A small image classifier, trained from scratch.
Data: trained on drawn human figures in many poses, 195000 training examples, 1.6 epochs.
Rows from block 7 of a small image classifier, named by matrix and row number. Rows with one number belong to one neuron. Each number is 500 + 50 x the weight over its row's rms, rounded and kept within 0 to 999. All counts start at 0. Numbers have three digits each. After the name is the row's rms in percent of the matrix's.
After each neuron's rows are labels from the 100 images, of 14976, where the neuron reaches its largest size: "strongest on" is what is common among them; "patch colour" is the nearest of a few named colours to the mean colour under the peak. Only what is clearly more common there than usual is listed. The data: drawn human figures in many poses. In brackets: how many of the 100.
# gate: MLP gate (model.blocks.7.mlp.gate.weight, 1024x512), inputs 412-511
# fc1: MLP up (model.blocks.7.mlp.fc1.weight, 1024x512), inputs 412-511
# fc2: MLP down (model.blocks.7.mlp.fc2.weight, 512x1024, transposed), outputs 412-511

gate.77 089:464413457544408549529617524547516529492457536440556529418456419508571531557460448581488561450481529555525489510483544548471586480491465435459551527533568421451504464547460435444617471508413579425481500515489449520424587524569458493428467600499461517546527469494496507623497533470516548520452507471532
fc1.77 097:492528534484544535549441430598617537529395543503537514541504525547479515509470556489507527531510493494500488564494528425519537370522603536590589474475414511508528506452483450514539498433556490538511511531455550572411532478524566477593431447502422589627578471465563542528499469492535546426579495484490
fc2.77 085:575497533575470454478493486500531546533549549526509499460499498449460514507374494468466536508524543464548465592447495589563504541551528498415475535467542584487432501540523432424441400572500591553486434523587471484464505538489467496533484459552509437458573518459435441526498489514538517489482506557502
strongest on: purple top (87)
patch colour: grey (76)

gate.658 094:546573550551480450488404476466443437478456442553516449465556489511501475518566593567495511430532556514526391407443517448488554524445452456421470451495531539470504472572479432499536498504457485472498426524595513479442445450504590540469517553408491445469528579468488477472470423564579470474518418420435
fc1.658 088:560469527528469447498509434494553507572420560444503499563520552450437482423496431525558493531473554454505538535462526472528406417497466481464493532439505585422436481477449571447434474492448529500453541410446527541569532460522477494464535431565577443537548434509458441528480547469546483574556560544527
fc2.658 080:459529551493536544569591435506554414545485495555547442505477452507567445557477529390457560528522507414525545510421418500563448427480569405557548565547550505556474594549498484437483502451544436464476435472457532472515552540456496452464471462537438599469576412438423526450487541464551478430454455542505
strongest on: purple top (62)
patch colour: purple (41)

gate.358 109:473568477397501549535476434497530515525433453429414458485477413583558522508442579494469495534522579431476476492518589464507475495521560541453516535492420531533435461528519558527453420537372439489439482548397438457562547525461502440525494471574552467541562570450534503397477530534439486507494519432447
fc1.358 108:492560480534501523516438479481435574476494417382445495531585597533603569491472504430493512500599436540440452541522482435463415485434580482418434522576534432615441440543518433508470472554470550498541554545430425615547573444450521503482510470546484548543507537558502505497467456469494487575497561498482
fc2.358 110:432493446467451495417514571524474425498450501536550557553527523563470442497479554445516447556592482482544478508518559506563468526538575467481408519541388431491496426504468524548561465443435503495547585523638529465430455539516549429515562522499582484542455543591537519534473474577498448538529547545553
strongest on: white top (58); orange trousers (44)
patch colour: pink (32)

gate.73 101:509534510492556495568535566441531529479557443409497529407525514432511445516439563449508588550596550556513608459521535449485555501527570533547529478478453593460527555478447477562496496500496428516452523494418515584561422558512552432457497474488489565481485465529537444494533540416525477551445470540479
fc1.73 105:463494533436458513445541412498561522518509498551535529497580465470427554577539416488492467436397488521499420452449540549566547663630532514510464538565474524480480536537478493453591527490440404574515442477487526566583488470514499514495435492481560510443424430544557443543578572514547512463421572443566
fc2.73 102:464524488570503373541473462529491564513422477465487530549492489480512460462474493561510513451454516489548440415466535510503581452511492398435456475568468568430487443445512535519580390491575452524472520484510553555525432495475539536443572432565539582442583476384561494484501515587501444445500499388579
strongest on: white top (73)
patch colour: grey (87)

gate.419 098:498533496466489515538481509536565435510493563407453377560441496495446445552449524496510592487571425359435547489479569502482437550512607515534480559568552469488511490501512459481466462525469522447501515466522415473546526568434486451538560569472461476517565540561496528427490409598514492555559538521452
fc1.419 096:564517426515449550542530493451570528580537506485451515511532463545501388557380526502512547547551522556497467533575597546422421402502452543567497524521549422464475477511426506448580404475519497446481512514435526493532446487557582525519484496505562454432514474446451418497511443455492452401454469521521
fc2.419 087:484567571473462507523587522569572449552541461543524555484526563508373399508467565463510586508540554436563598475430488489503498531550587531558539433506460514555405492473592403516468501458453571561519521457544458560436442585429471442462489476555588539534541392502542458502544433480579519451455551477481
strongest on: white top (98)
patch colour: grey (67)

gate.5 094:455477549531484502580516547489557430473483507458411490449483583523514428411490555494515489510477527467487484574535562458536546550568453483533497451581493452480558423523431551552471577515407519532463425519432445520602491600576480540482566409448565487492487488407528497463463490507516573580560405472464
fc1.5 095:459544509584504549386442496592466530549587436427561557489532554514423569552567471406461506435500561498573508456396550501509624629466458470537485522577423476536485445474546511535422547500453435465512536509480528494524447387556488475437471491487446523491573452519464587493545566549583506441526496462419
fc2.5 099:606483471530548496543450494498500505529482604434465496604530580446473494480535617529470453508501564500446426536478525576478492499553533391508524515419519562426431486520500508516551514532518500469406531463481489552545425394455510463483554460607495447519541452546486525530532477514537587508486423401573
strongest on: white top (44)
patch colour: grey (73)

gate.3 098:472491492559460530426532548444489543409537446474409467481514543476543429558462539442595627555571542518450503382465470469548520537532558448546554497521516510467547560513527555559503506534365497543424533420499578427575521501391481570461418505483426458608478471483503483374431494480559573489478485471523
fc1.3 097:538524424483580468576474507489492560590474483533496592596451427563553606424467597512485421481528505516417588647484511616463552615585495458450521569554561564479410566425469492507466450525506472518502466542540526458507509439489527444471573498485572470518513553476506533598513484470539559453445487539437
fc2.3 105:422499491481451467498451439527457551600511530571462556546492521446549513518543484492545518422447560419465513529493478515538613527431440484520471493462625533524459495488549447488411545498480434526459471432492531518518497429490513502518468445569569542416461479493468562491457471423570552435512511502428
strongest on: white top (35); green top (31)
patch colour: black (31)